Weights of a small image classifier.
Model: 40-pixel images, arch vit, moe expert_choice, num experts 64, patch size [4, 4], layers 14, width 128.
Training: muon at rate 0.018, 8000 steps, held-out accuracy 98%.
Data: 195000 training examples, 21.0 epochs.
Rows from block 11 of a small image classifier, named by matrix and row number. Rows with one number within an expert belong to one neuron, the router's apart. Each number is 128 + 24 x the weight over its row's rms, rounded and kept within 0 to 255. All counts start at 0. Numbers have three digits each.
Before each expert's rows are labels from the 100 images, of 14848, where the router gives the expert most weight on average: "top examples" is what is common among them. Only what is clearly more common there than usual is listed. The data: rendered made-up planets.
# router: router (model.blocks.11.mlp.router.weight, 64x128, trained with AdamW), inputs 0-127
# up: expert up (model.blocks.11.mlp.up, 64x64x128), inputs 0-127
# down: expert down (model.blocks.11.mlp.down, 64x128x64, transposed), outputs 0-127

# expert 42
top examples: moons: three; crescent; lava world
router.42:134149148113108128138139122106111137102155136132116138112145146078179111158120125118158138117111120108147076154140130121085132144159160129114123147129128135123158071136122128146132163107130178168145138137135124110136120125132159134134134125148076166106119082130178090138167099160098089147083153107125096182161125142121136104160144121098116080131156187150141143112152131115149097117113
up.0:102152132160100079154128097129139132149150085161122125171101145139135189133134082123110123171127152117089079112114100123125157147095130110137163139114096092141172112122135136142094132175118114157131141140171112113122156126154111132113152126103147091186121109127132122156142084162156137155145120095105129107146131145129096129155114144115115100130140092150103135121129130137145089068139
down.0:110119168156107141076131186079099128173157122144137133155147059115149142141093147128128126125093114181143128139141160110133122152169140122125169134109092129136083141149115114116137113192121135157138081075101111133129120149143127100164114142115141137130102134114154103093101088098098147124133141112123163139128142173110153139116107120116112163118104117141145109137144099125105116125145
up.1:123127123112109096069133117104141081094128134169147108112130145105168158127148110132154123129079118130119133182121146125115126113160158091144128102083136133159116139127113135161141164114138083153148166111117097147142153164170107079147075102132167109123112160084121115160137163149138087126136089135090149155120101146105105115166124111143151112117153156138120129131145161132114111143127
down.1:118136088086147124157099145115121095169194163141148167106127098123122097116120104123113130117190164150138118117164134113179123130126131184098151104096078159136116106165150125135178140137132103104121123130127136130145148137126114144120121118175082138159129115084105136135139144118139151116088157132121176082113157138113103113122152115126149132133121087121102108125098120109100124141102
up.2:118106121102139081107126136099110116114134124126063104135130126149093152139105120151116142131126118098106150156133126116128136090121126145124110160105153136105136104124127124099144130131153153113145129119134078119137130168097114145143103103164135157106128156124172215150102111128133156129122163144143095185126152112137132106120202089104143143113135141126177135133106127081171094114158
down.2:136130154149127148119143101135094136188172135119143095127140147147099120106113167151103112123085147141166143111130161129098091118127135124145125063152117092172128128122100117144155111161161054110123152111139134153112106131125106122164126158107134126113151095115127092146095192138090129116138127128127127116162131124134091097105111163129113150129153130143145114129135176143082080134138
up.3:128129140054127145071100121159097106132157116091109186126123117131159155136154091135112135108143126138111098092137127137147151139141115134161121132101133145118151121118140147129145088128123102119113113095105095136137135061130153091122119151108152146158169163096094125103169081133115135162131135112134165116152105111152161117110145155155135155145132145108150101074142120132153155166137
down.3:116150097149148112135174135102127164110145107109168107108133088082110155118152141150087138158177142118169134171173124105124152132111088141118119135141138119127115108137111122150114141154105142139111138118111123174096106151102157098151126131132125128134157127097142121105151112120135123150134128167140115117121101103111124086106164148123098080134115134128049177108152157093124131175084
up.4:112144167116130094101178135165130153120174110105101125156129142127132116148150103120119123141147182150104180136101134118133124108076115096081133099133163136079131147130134130098098118111153109124152144110119118148059145103114095099159155113134149166116145145112126131180149116137148157130142106152124095116104133101133109100153124145134129152103145089160143185128106083135120141118137
down.4:181106081090171131111109133116101177114125171126124136145112143080137134113147107136201120095124093158157064142118173133165128124142130168121103189169130123121160118114144114118161095106092097143141149126141097081147103123141143151124157138130125138133103119098103137143118139125135126134094126122125118133134123161106113122109129169157115174115131111134114102124116124135104111152158
up.5:126096130133161135102175126120126131103079160104175120147159127118120132132154136070177141107121103112089135141138122088133102115112148141151096101148177151108095145101081113127151152061132115117166138157117129139130101123135131155120145133112157129106137103118111090117147138137131168106112153114140155108126166118143135104106142166194129089124123127131158175125117106125157092117136
down.5:104135128119160153141136075081122107118097095115126102135122132104177083129140109166103122136134139105169092087103120114148167138089107119124188152134143124119169141131154145105174138090137145158132128156149135111103088123109153118130110174108129143140124099154133168145101113131193138105116112124104133122096124144139115151114115149067150138163113111102152132151138123111123167131112
up.6:111133096161089120098159142146107125129142127111159144173126144192126138127143164141143110122127120088136111132169098134137131103141081129059150162152132111105115122138142085141125126145085142123106074127145129126132117141097097121127151129120112106125146143165104168101098114103112153107120155112124145119130157108197145105133120095094136095131153167176136120148114142149116148162089
down.6:132077138130120136142145149094145153091141079152120180149125124129130135136119093118110134157157130173124117149084109112114126103114124148113109133137187118127151138123161172106150088086136139142145120113108087165126062144137137115091099062139125129123117114141147078111147150128149145157115141140070132148133155094101158179120140152129113153123127153137116144101141124143154131132106
up.7:148100107144120124107165102083143113139126095096178140154127108160111137118189119151109132120135138140087146110143154140122140113135154143158128173131128112152098133114139123110085118149153127148121197172115133152100162085140156122138095068169085116148162143100119129140095128090121147113163130099134140113098128125145144122125132100126128120123112083113143137131161095106129077137165
down.7:125119109107123129151078164156129183117124147178082152115075155152145147129077138135135118107147087160152115137133140114148072087108117133147137102129105112145144165160103154162143169118104078093129116136102104135102077155115128100150158179097145132128154095101123102158132104125105123117138127138113118128130148132123164116118121148155126147154158118120122099125138127097168140144134
up.8:120150151148115161136151125123136163143117131130102108138127108143125122124076116090146158098098117133150117116135155096114201167092141085103102063120089180149146121096141152132101125154136100140112132108115096133134140126125138118130122149153158094127119110096154134109157121099119149121157106141122144129140091079136155123091152124157162151155096104120166132160144119172092135113168
down.8:134145122159152123166165164166126092098160116131148124113201129135140114120141065141099120128119072135124134091113103184157060112105110138112131140132158109125140110114081132137109182121099137127116129132152165141152131126192101131111163118161124130099118134147103123151142074116107110131150137140121115134093130125135120145120099099127094142161131152110104103124146122124151142133129
up.9:159145188078120176159131116137104107142104113148139115131146176170118102095154076113149138141127109107158157141120094123146114165113125078155113146164157117125137112131149121144106142142118102170105158127084106108147102117179135104097115132158120096116110086128155164124135129169112133141157098117135125132107108173135127165092133131129149116094133131111094128131136124129132124108070
down.9:149157162195118134126089096146126130100116108081148113115118160143111142129133144083098122103131156143127139126128123157145136117143101141145119132129132153144114113110139135123107077150096124104089128171104151108080154149104160145111136140144190120153140187129103127145178113112145166107093165123153132096105121088127153145159155114135089120137093106137131139116088151081119148124129
up.10:165128145128119149142085110130138118132168153151130127172120110105116144141142112138070183125165174120115113118079107132081128148123100140129164101113115139171171147101102117122134139147134160150143127055131131082113146103131144117124088155096139130114181138100111163112128096103162076134117149119163132145117120138127117149093142107108135127145120153106143120088134128123142099151162
down.10:131155095152198107123139078117145135102111138128158090091147112123082103100097118141154115093087117147110156132143137149130126107130109143163128131110119142134122110139101156141074133133129104096164077133134139132140121151104139147124151080139144167161091130143131149138132125135141109149185141115145132137174074094131133109155143143108164075157133137133136132156115130139075145109115
up.11:123119134118149118167138155111102145158121164137137108146119082117151131141158091115131167135131072119163099092106120139130067179156135110116162139151118113152095142144088131122148094148085126160146139127112124089156088104128123121144102154106156120097115114126124109136135156139095163122130153161146152142151155122121130150137112090101148119120143065142100097128134128163143099187102
down.11:123128144138103100091088140157153134113108146127087107127124164120147146112133095126171113116105150114105147137099129150109213109152124147111091107099112140117143133169156112101108117081109096182143121151147143151127112136127134122079130179134129175117116120152122120102133143153143113113082140133132140163094149139179138132142132136174137108110156162091111143106100145098132106112150

# expert 57
top examples: moons: zero; crescent; lava world
router.57:159118117124158091138140121078132131133095148082127089109083125129159129099110133155113165108130122073088136127150127152078125114110139143078141109120137115134153161130125138087128126148128158106133142099156150092096146135150165125099123139111129142130151118108129144089153145157142128132097101096122179145112107168162098135164090125099161147132111111115111132099170171093125146162102
up.0:160135119109165144096139130122115119137099107127129131122128142088166098124132135085128097106166164115131124123116107154197149097111129112164098139124153171163105116149159169106126112108099133142085143188108093108133137140154066163140127157133098105164124170170152157144132105131125143142126146112084142113099152107125136149109100111117112122111117091129177128107132120139105142116100
down.0:096173142110097192140137103139140104138136115147177116100098141133090105127159093100104151109099107094095096143115117105134107146157159139161134107121135111100145094120106147124141123113139167114133128142126173130117128101130105119158145162129107157109132157111098070092138149097104121143156158124155092161162106127118145147106161119128133180155167094170123136132128154140114110150106
up.1:099116129131121126065154114122119128126109108137126149144100151155133137129176179131132130125156096101165118142097152110096081113139162125163103123122144157116168155132123123122080097126166119135157087102165082134133138130154168118148093167114090110122129139131134155144090148099069132136111106127137160112104120117101169179150155108153094144129146123106108120113103149151160110135136
down.1:117120123094107125148176164166132127143120121117114114119089171120111096094152156109142125091123147147168113115158137136094159130113157147096126141134099072097113127152136128148123138100087112125102110088125116087137137183130136172145138091096105119157094182140107166123101143138168063127135160127127117141141100157135104093136112128149122142100135134127147131140133122153139154172096
up.2:122112114115099122129141116078088111133104109108134129104141137152118136143120130188103113111115114153163134132190118118125097119153138136117113141129104151125103171095139191142142119082093138140087097095119125119112139115158118150153144152159128160153121088095136167124133109131178119168170114176120123155105127099117114115129114112125123102136123126207139150122114168130093154116114
down.2:136157114113102135116091112127142141098094148077127140118098122097155139148104080131155099175112176118139140099082125124095142134118100116170140129132136157156121073106160128145152176149132126117141145174105126081136137105112120126153134181097087131110105142130152137161135088102134151124112101135138117121132195085147117132112127131147145127160138112124141168150145077134118136124117
up.3:114097091178131110134122129132148146090123115167085126146116125094125138141118163097123136122140138117134081137121103141160165135108092076103135143122108108112104158130152130100137119120158172111117089125177112133118097139095148161106098115083119121153122150156130145146147117132097122130143113211121161146109170148102095149121114141146119151135101094126127129154162127184098153134151
down.3:138071137126118145152127098099137114136114090123145088122103141151082139124120085111074113122105085141158139110169169111118136123162143129160140088117144134150130133117176156134144079102123117186146110157160155132106153141169178160137085120145111118137160088113167088103097111143130138140136148118106135080136166093137151119150131122121119109123127137111125152152132129123126144156153
up.4:130161139104139105116118110186130111161148139108121107123098145107116148104118084154111151108144135163095111129130092123067122112131127136095169127128132168120097158135127126113116134095175135165151110135162126125133112113124114135152144166144103148091121124110095120107105144176160139101113174110112081130119176126135120139170116082135111122158150186133092102165110121127150126171107
down.4:131103130156159132191104126114108116117137086160197147135099128102155123106146111169100113102163176115109116146150165130149117115077105115093143139142113142127121121081098084152190089140155147094120133122107087151128132146165148143136111108143174117068129129136130146129105153121151137122144127153109121124140131107111151147114122171093120130099084139127136129134150141135111121113111
up.5:121150116097161130121138119118108097118135136168113125119132084110146089120112144147116120093091084140104149105075155153143144065101117112151129105116141150125144105105109138157124127148185108139089119195117189157125095147138125118117090137164147140134152120164134130090161180151133153114126092105076150114139146142093117129106139131164104150117145123142145135127120130130159150127136
down.5:125111112118141170138095140107141082126172170151152144102120116138114101132111119133098154120113142109128190147122176140142117191119115118144164137102131143147094131141095101118144161143150145141115109118172159151119093137157125108126107129097122139153113140119121092081165106163085130092106149120151111127108135157086145081120093109144131131103174108127127111093151163120132142130082
up.6:143142139104126122163093123095126102130161149081116154127156139132121181152147126122142142134149142158099139129131121116122124102117130102127111131131100134102135149147132131087138105136100166127124102106113145124135156083109139143198182111144106100129119143145140129132161089131066108107152140096100118163103143168160101152113148138085077136137109126141095176117122116169148146068133
down.6:114101141107106121138128153146169102102141143086152105128146117149161099147087125124119100178125105102128106149114143132098133158115099107104173109124153133092176097072146148142123165122103108120117111133101134179146101107092149116069159136112140141114134139114147144090134122144167125172108141102151126146144156122114133113146112142170129111086187138150141128134139096121139105160167
up.7:092141158141133096095155138112108107146132108125140121143101169112144120155138141139103110146134138124133145101119140113140141134078177111133110098144165105108102137089190119146142117141113096144168143123127087094150128185126150147104127150127082134169170157152123100128081088110149126126146144112168114090137093145110163119109156116113107132070129090153160125125159124128096132145150
down.7:134103157111119127145186117127135095170152147122141129101126147135120092174130159140082132110128078106121105136159123121196121108103118108093107125153140076106147136155115171121128141117124124131134105155077143104160132147164101101136120117160126123125196124162111130096108147149139129135119124112149118137120151094163117122109154114134120134162073107134111141112164152122142120153068
up.8:131103170142133147139127175114140132099132164136138090116124143151124098143097132116181141081148143106125144160169097131136128142105089140179074098123131143089164152097111181136110146090140116151122167128097132133153134087143136122114087145133109148156110125077105106175155110128122127154135172138167087138099148112139106112098121121099111134118150137126131147110100162118125115121099
down.8:120153123139093093075104145118129108124098120161123114160100111128115169119133107149145145100120129127148138090154095133101103141143145185110129134107154171108123177163143133131096139097140132105117143129148124137112117113147116130157150144119150107141101105156127150156149104112094131095087126150136105152135072128145134169130123117146103188140171107138070097122112172137185102108118
up.9:157186117085147130085151097138131119153140154149132133113156113123131105134092110165161149095104121130176140085129168105129123128114122139132138084116151144084107136135079132120149130125132149142172141144161169092145159114126132106092152156106135171108082177120126106117127120108110113111066136087099139102134113114107101118121150121120158144136170145129150169149124119145111110145102
down.9:099128128138141129188107180139154096110137127151140136141110121112137077138094141134116130117124151105108140159103144145157158114128119138104154114108069127178167141108131134071111122144122115146129133115131118085150087131152110115097114143121130145129109108129118111091144090087131184116146150118139132164114156173157118086125145114085134126166101171113164106110137134102176137164123
up.10:109110148140149140109098138149149104124102194086142101114153136117122170144122136129157126125124080159145150153122146133133167143091114086174096144106128106133124104143111130164146104112131148147097117160158069073134148096116085117135161117162115142098096128184146111142143138135091127095135088170118130116161087162132137096143140135154112139137118133110116118141094136126135102137151
down.10:105140122149176151124096120103145150118120147158144144124154138094131129148150134158111140160127111148100108098135119064076097114162142111118164097097100124102105163140156116142172153172113124114144147113184115124170075120086134137117093136148146117189137138128094128098115109138152120143090114131128112122084170128105143152124139104100145151118144141140136137126135124153080119105152
up.11:196137100143104118148148087112073115123098147138145135141132117135121107122142083121105080137149107105134099145129097161109139127152130165144154149088122131145164144098112143133143126135146155145152114099156105097149142132106118103108161158105121132086125151148131124139165155092141162109111122149090098142142065068094147123144131149105156111154131090144139124160122176107142151130137
down.11:159166096123122108137169146133102142145139158106063136129131127144131097154142094132136112100095147182111083149098205134133117113119115120125153125115161121108108160131124106135133104142100136075128086136129108094179123091130142113126123131120123156122128123110118123153121188146101088130118148129123156083158112108155130195129140170122145097135140139115101134116137095127131150151121

# expert 59
top examples: crescent; moons: zero; lava world; kind: ocean world
router.59:126137096125114112153145098067136129160103074137098127122131099154093106095124139178084158158119119111152118157125135169082115155101107103106156132178123148138131122132103107149109139133139144106122131139112091137085096144117107126122173124113177123134122110146144113159111136121135134126147148168127136137132105164101115104214133132099123109127137094188103107146127138152129134117128
up.0:162099130153141108116126112134107164118129152139126154162186152152198125135108119089111124186127146142112090141101125141130105126119124171090164107131152115119109104122168153132147157107108069094096156114159118121138139083140123170122143110135116132098167083118137124108098126081131105194142137110136140124138159126098132141132129144112102125098081153155129129119128101121130115113134
down.0:106120132115107094131089090115117118130129126154113129104099147127123129145138143114118112143166135078119103041100131110133197123131148099117152141094110153105125159144115112129107103162105181165144119099156101107168168112131178154119128148148133152123132148149117132155146099149133137170131129154089135124137137152115103087121095100123094177133115155160144100136112153112153132131142
up.1:169128129141158169087098113141146168110116134114170118114103148146134168118109120124079126126142102136114143114139132144127082081165118146082092106129127139168147161143134125123132220126143133124156129086112110111130104119133108159132130089139138124142147113129141115115150110153153108143149107087137114094140174130078087149183104150110085154123129096141119145121111131138145126123122
down.1:118109064124120096163095125121132140149152160140077097158167100141151120114111175129141128163112102099124115125137121146127155132131112151145124144168136144147082096129151132149166124100156133106115132127114145138062070136171159150094121159109140122122151133141139090157127172130147117156128120122119109113165088117148105096134147128143149102153094115082087120103107153145121128155138
up.2:126145099144136134107133124128128133122149135132135108078148122137103153158086132133158131143125131190099103126134130122144142139156161116137116135120106151131083141114078115160100137163141076131184192114086142090127126148122126111119108146116131142088101130102121098108145114138113112097169151124162154148156119133147138202150154116124163134098106119125132153155104090104103118087091
down.2:080094109154135145130164177149158105106144146139179144098098103101101132125112109139168155151107168085128121117120151088100156123127107166119122092130095089138126109152084159107114162129155138148120113136131139144167116161161170118126101137158079161146166119123143130124161124166131086110138136120140110112116129149096103102097102132087119099137139151135155114131119160150112101108131
up.3:117135136120113147084140137145097152114090130152150100090160101103172140182144126136114152151105141091176149156122118131072108113135142079149178126112106124142105143126128117139130142172191075128132128108126165104096107114134136130130098131102123096094104137134134134112128108141158129148116144094151178140120109093131144157138108110132155162088141157137155099098147119116120114171120
down.3:137114155153163097122151069091131101123124114122142153113160128130083115090149129135158097081164122129129165094104132141090089155142103188154080163135136142147119138131135113136117126134112122120140104125125156154128114163145147112097127120144119125118122101140083099167144109140160102135120153155141170074166108100077121124147157154148137102119170134152148118156133123112104101125099
up.4:172160123144108146140144147116134115134109107138142162164133148097101119133127212136113119132125138157099156124133151149105131123098138100166129104112152136144114091118087130160151105154089077141106165127107099144145112114090136120088137117152130108099106137117098128132116147130135113152123136134076130138128139126182114134078125146177114143071098148125132109149149151095110148103182
down.4:131120167104154147122148136148112131115102172107118094132139114107111138149154159095113099138147110097144094155129146154130122116104116125134133139102101143117150134169157156113142128092127180134121149107135167130153148091149055130138161094099109115163135124108173097117142135091143140132118113147099142122090155126138096140152055141146139134095097071117122150169143162118123143145101
up.5:103140110138124106180158166151107138122149168140144157091192160122140122100154176162126077120144104159111138120111098111102115128112156115116137135109124129135114128147127162099142141145140111117156133118119181160098098157127109161139107105057116135140102105140132123143112087118138120113122118135151085132148156104142121147094125117079137134105060126159146139131082132127127162128141
down.5:114100160122113077102094136111169145163067107097119128176106108126125138144136111136122107173088140111121151116117119140125174121141091091137136140102078119091116127178136137139087141146210127123173120135151127125077162106140116107121131117132141141161124116125161155103143143143118133108139085142162131127133154130142109127126123137108128104094160151161099163120140138151119160111114
up.6:133138130099160143112128129117107129132100113134146122143154162112111136154098087150105114127142151077151140142120107180097124166134137128108126107076105096114124147117111179175076142144089119147128137152122171124180094132133158118116149153118152130132149139150121118130158120132119110100069104161130170116128107134167111152100147144124080121172114120092146095121108130104117164171106
down.6:108158099163094152121119118141100161095142112107121122175077089148114128154109167140111155174104146144140160108111132129107139140095183087140114122135129185126136137127146123140121143106095132110169138102124150130129144124145166126155121142153164113121151120072169117136060127122128142092135139140156113164129086136142088147137115110114131137099121109083121156156161117120124109087125
up.7:131087143114117132171128117127118131110130130130142119123076128150129149053175124120110098114102166122091144121134149096113135143149116132200152123150137127101117114108132141110117155111118161137139126118133168113122172156125127117143103152141132148164136141150171145140138143109118153173113112105142123118139098159119121114164102098119138152103107052153097160119118097135158110063109
down.7:132155129129110101133124109117105135154118171180113145113155140093140087167125152096122154121076113102149134100143127173108159109144133054112106140104129116130172131121142111102119117115107114119123132106125141116125109062150184147104083135132124153133102150094130108142178121177120108139098144145167138115147156158118120149137169136117108102146156154106136117123138106167127156106147
up.8:142147125098099123128158119130150165128133108115076150110148156126145124146117139097148121126172110115199129121142156104114145154135168165118124123116120090109127114136122095086153147120126137064190135111146104132163107089087141179130113112154160086160122127116127121151122166143129093151127117150146078149130158120119134095137127105112122132159130137141136146117106084086106147114094
down.8:169155143096133130179154131124115136171143102162137164090124145150152141106128115160132126150098120146105119122149152111137160125102121100157125136119122078120131141086125170084103125173141122162150123163109129062119136148112149113113131137101110138167133132147150140123146099120141126107146070087130157077156069119121129164114107123108129135124129122082132138148157111106155101127085
up.9:112150100145112095109148110149150134127177095078178163125140106109112102156151114140118140105146106139117082118157133180122158124115140098118114151134101078134109138130136124136114166133154129137108134114159127093173161100107097170094127130174150111126112111164081118148129136108110136121098126146128157123122137095172109121134093149132111103182097129140117142121165184117088134137127
down.9:172143130082117122139122129157092131116154105120103109120093121144129115142098139149125137122159145125132140120144126118117144143071114116127153106128163160112148172131133135141182168148143090146131135108157145117135096122062146153136115155127161157073114144121123111136113125077134144130140107127105154116069129140163131096094101123116111162150089071102127120118140131129173188148139
up.10:166097163109108108156143116110166117132150118123096177111123123166123153144163118076136111127136074125150117155131141145111121127144089110079132134084098105128153144089091138092136148121114171127145113075076114139110145142143136095164142103127136166100152142151127154142129135132131097158124124141140143173134105121087123162142147107092145167105149135130142125125149120126131178083101
down.10:122150122119157102167139128136138138179103114122122109129143155143124129107136124128089108133106101089147151103126155117135107135114178107110105112134136088130173074143186113116135120082155103109146156129148122098114137099093133129155144118153130079166132121171116146102135089088104154132100121141129129143195135155090126190158137145149100136138122172115125106090122122143103140142113
up.11:148152127131155098119147129096181127154082157167097115150158149154118130168146127128134100126129132190124149117088134153108110174090140130168136098117084103123165125156104144092149162113106106119102117086158119115137099109104117140126123090140129120144139093099094099141183158163154125136128167127132115122120144159096091127107111131106079148113124131145122140155111106112141109147154
down.11:164111121151143117120122112107162110127127127130130112144165139165101158078162139127123091140080179126122105169117091130126137138119162115124175126143176139150161167131101110170095093115112164160165083114143131115109115155128110090118115120101134125127116120094152161144160131114130095126162093099131132126151109118153158123145116138084102089135130153172108122137075135117153099101122

# expert 46
top examples: cracked ice world; full
router.46:114154154096145147113107158129128187099100100146126099130068136186116169135161171131144119122098113137162144158108116156149098092111139093085088172155117083159143113130107099154138088126155130129120109146133131107111116113116152106120116139133137104107070129155149100149119174114143169088095107128104127120128112121114159131112142133135137118124110117141107117148176131164145146132111
up.0:122127120089117125092097106156097082132135093121095163131171148151114133143116165101138127155071093135133155137177131162131131123119162138146188113119153133111092127152174092118137111133150111090166163170100129104148148147132092149104179104114124134123154116103130118130175098149110127117101163089108133115111136116154129112119134122108116107149137133092177132145135105127131100158140
down.0:167149125149105155149115171146128165106100085130128117118136103141131138178117140119126157090163144129129133105097122146111144114143108116119112148135120136093067099090140151117126191194151127154116106141094123122106094127081102152097130151139171133124132135113136123126118056122166145127128126158172132112106123124151129130116151149131132107131110119112102114131095108147185097113168
up.1:109146114143194123168099192110140169123138126094073124127136116100120124104132147134125141094112090126081140133088110081201135111113117134129132156137151110122146105135118152141117108147173129151122107127072120114107128134119138133095142146124115142088161101167120149153159146162135125113148123150128142144143114068154148139170139109103153123143130135108117122095112105127148090129153
down.1:113093084099111108136149111144109149092157096148119129109128128093150146128102129165142125139091155124121128163160154133106058175126160115142128126121119165101130142145112138179122163153177146127173124099135106160135149109133108133132169142135116147103143112103160097072140118119140094111178132163134114124150141129099091146123120145122091106124131117144114103161122135128073087133151
up.2:122087142165162173141105139129144124101083127084149135129123141114096143149120138127129092158142158100116117091137108132116131145127103129098155105146143143133142113115116103143152108126095154050119130156130139156137094122141125148157143100150141095114173142160124128120141146149116105135109107147182135149125094098092140099132143193137133146078120126104155154068104167117113155111139
down.2:142076147123121085129138152146098147111153101126110143107145067142140125147083128094151143151148124109130114111133101113123156104113128066101171092191113161131115122120150114138151120139115155142149067158089154140122122101148083138131144139132161147129151139140110121148098107145129111149110155121143172106109150075157093117125168130141160119147126116122137169143085128142161126122118
up.3:103100133081150108134119090121126122128138088074144125128135148099087143105166096166151092140117125142110103123107103145134129182165148133138084129100162176108131113146155127128154093099148179116119134116139144149161164120095123118116120139173086111106151112115131164105137106156144120146108124117101089143141119095123159164122125154120087150089156133150172113137137138120124162161137
down.3:119139131099113110101113124145119146170128088128104117142159111150128132138111140122129135145148128085134176117139126133119177118111104154095112122114162138148062135159128094133195146125146125121104146110158148157144135157140119142097126082122183089145099124168127132093128118112117147100082164134113100103148150157098113112125180118126100079129154097096110171145140168134125112139124
up.4:118149145162116085093165066117137133147127130147144138117124114098142150108113097148101120141139099133105113109147142134093132111142116149142120107115178110133124147118140146126156168107137131138132128114149114146090172149153131108122129145131063164136150159117084112110167121153116133109097137126170152129150138162084114130095135126107113145151161174149092155102093160158076083122091
down.4:147128115094094143142087140152176111166132098107172130128092171143136094117089135145115113135155135116157153105129152177127168115105125094069137141142113108139111113140127166141087130130124100153104157127125099136102151129147137181146101140131119164110135134109126113097093163134129168140092139120167147122123075097143122170135151123152088138115126108138126081088129126136097134150147
up.5:129188179114159159112156128163124133157135141180124137131085158117127130152122142141124132158087110116109119140099145154097147142119118070095122166111102163130130142158140146151131107101100164130109143140101109151130127085171138157100120102107122137130155133154175112128116131121096100092108159121101149126148152112121129096163084140087158121106144088107133154096131098143103105110107
down.5:145075133135140107132140111152168122140108123119093076173108140129096127116134122106157130142123123126180113085165107142169073149140128137124139150127133123151149122131108132155103176146115116101158133121131132115141135135079166166085153104160105086137118112130138101160175130122112165106136074120105087168159101114117166173144114125135125122135156133152129111132118093111099110103136
up.6:076172140120118141116139083083167150098135143150107089163138155171084134042149119136121103137105142123135123157148117107176094135119087103146154156151115088142097145127121120096133119144128121106122127089137128147166167128141138119150147086172123114095117111133135148152150148123125104133091119159145116125133148132119136137130149171179136147127145124132125140124123101108096136114082
down.6:145112157142126169160135125129099189130114083171111126124112110111125152156132148122102153114131131107124096124104151102165116121126144120067108087091141142129117136156109159149135174128094099137083089141125106132092102156130127114106122115166135142078090145142093130081132136140161120153143142134130149122116175130156123128138128194107106121114132150096139122174098138170144127141148
up.7:125096097154123132101088120127112125138143119101140164165127121135148131147155132153119131126110069110145111130161151181137128144107101137097132126065169094109119125085144129150092119138099160078156055134146151108095129112135178152157163103170108080163111085126156134120137121128118129123105151170151141150115140114122155118150156126136143124114113126144113123149126157135120128152092
down.7:119170070126145135125138171132107139151107107162092080129124136107114112109134139138130136131155114104105133131157136162112169107097116088068099145107121113148140118152095134066154119135151146079139136105128138112114096159156118098137120170115181171139084136139140179169144120100143089119130131106098118119128175123145153145152151127115145119123135088143139138109103110146133155150130
up.8:116108128117125137120102116146115124122082144149127122118132118158125144152129114139134102105109110182138167123126127103121114119081146130106105102117099137164160094129104113135121127156143147139184145074142182157182136150120104110126104128143090127159134148108152123148080132160147135097156107092088155122135140098179133132129098124122195154140097116146142139170122140125069112098120
down.8:122143128126132106084116081126168128115114150122102178143148105133160128112110126115150133123134125131108122119135124123183114124133130149147101155158107129134123137078175130144135144105130075126138116136134119115125134186126134074138162154112112127122113098112098112140101106201132145141129103138120126150089166108133174161127122158153088149093166162126161110153141088105105144076098
up.9:148118107147116134128116148125130102133136130145113147180117104121114112160150101150106182145130103152108105124106123136168124154115110138168143092132153105113115141128097124145091163121130124103137095148145101138130156149118103081114142191130130177129135141177144138088137150108103112125133139129180091101145150078144091088134133073132160083124164142096087143122122171109116118126133
down.9:151122096109117118140164104128124097105083124142113165133149153136149090130157116155098128100114100165131144135122147140094099129144125167130167096107155177093084115124107117132132136193119115163148113097111187106134101100105117148112147164143157090143132115125144193115107113133136090162141118128120119157129149130138083140143155132116135061142132152126132140128143120100136091140106
up.10:144131121161101149158125175149128157109186103112110119112138123158122128134113096101139070135109094132153089118178119139121164115072109154143150189135160086116135155118098133135117111112110131189137155117087145148123100134137127133128180125134157128126151113084111144125150128112083124106116128099113155132132119104153102143135156113114121136131099147188134149127117115102127090141096
down.10:186131118097136153055120123140092123146151099149131130121113148121174126089125164120178145130166133150144167138142134139185121102117118127128128102155122094125105120134104090133142115172128085133129130091125151119103096123128140114103130136156165151111133128094151126128082145120152101163108163137114116130136123126135158127118144085132132067114101106081126143181099156134110162131139
up.11:095128108177110151136109124153112136099174108145108140131087134123116152162137102119113132149167094102119066111103093125115102138165131107126154125117156163121124133101117116155091130117159153184112125105158148134090130132119146123161153127112114123104143129103103132154124102116209111112136114171132108146127109094131114121128101138116114143184097166151172091140144133171130107122130
down.11:082110143156077111109150101125110153130155174111145117118147114150125103146138094104126158154118121148132151116145142082154107127123150165130159108133145129143146127119132124157115094094132119106132124172105066084142170112145126115127125123138096125094193096128164141187160171139116135118132083123108141129163118079074146135132145118143134156118133136109082140121123148122113163124113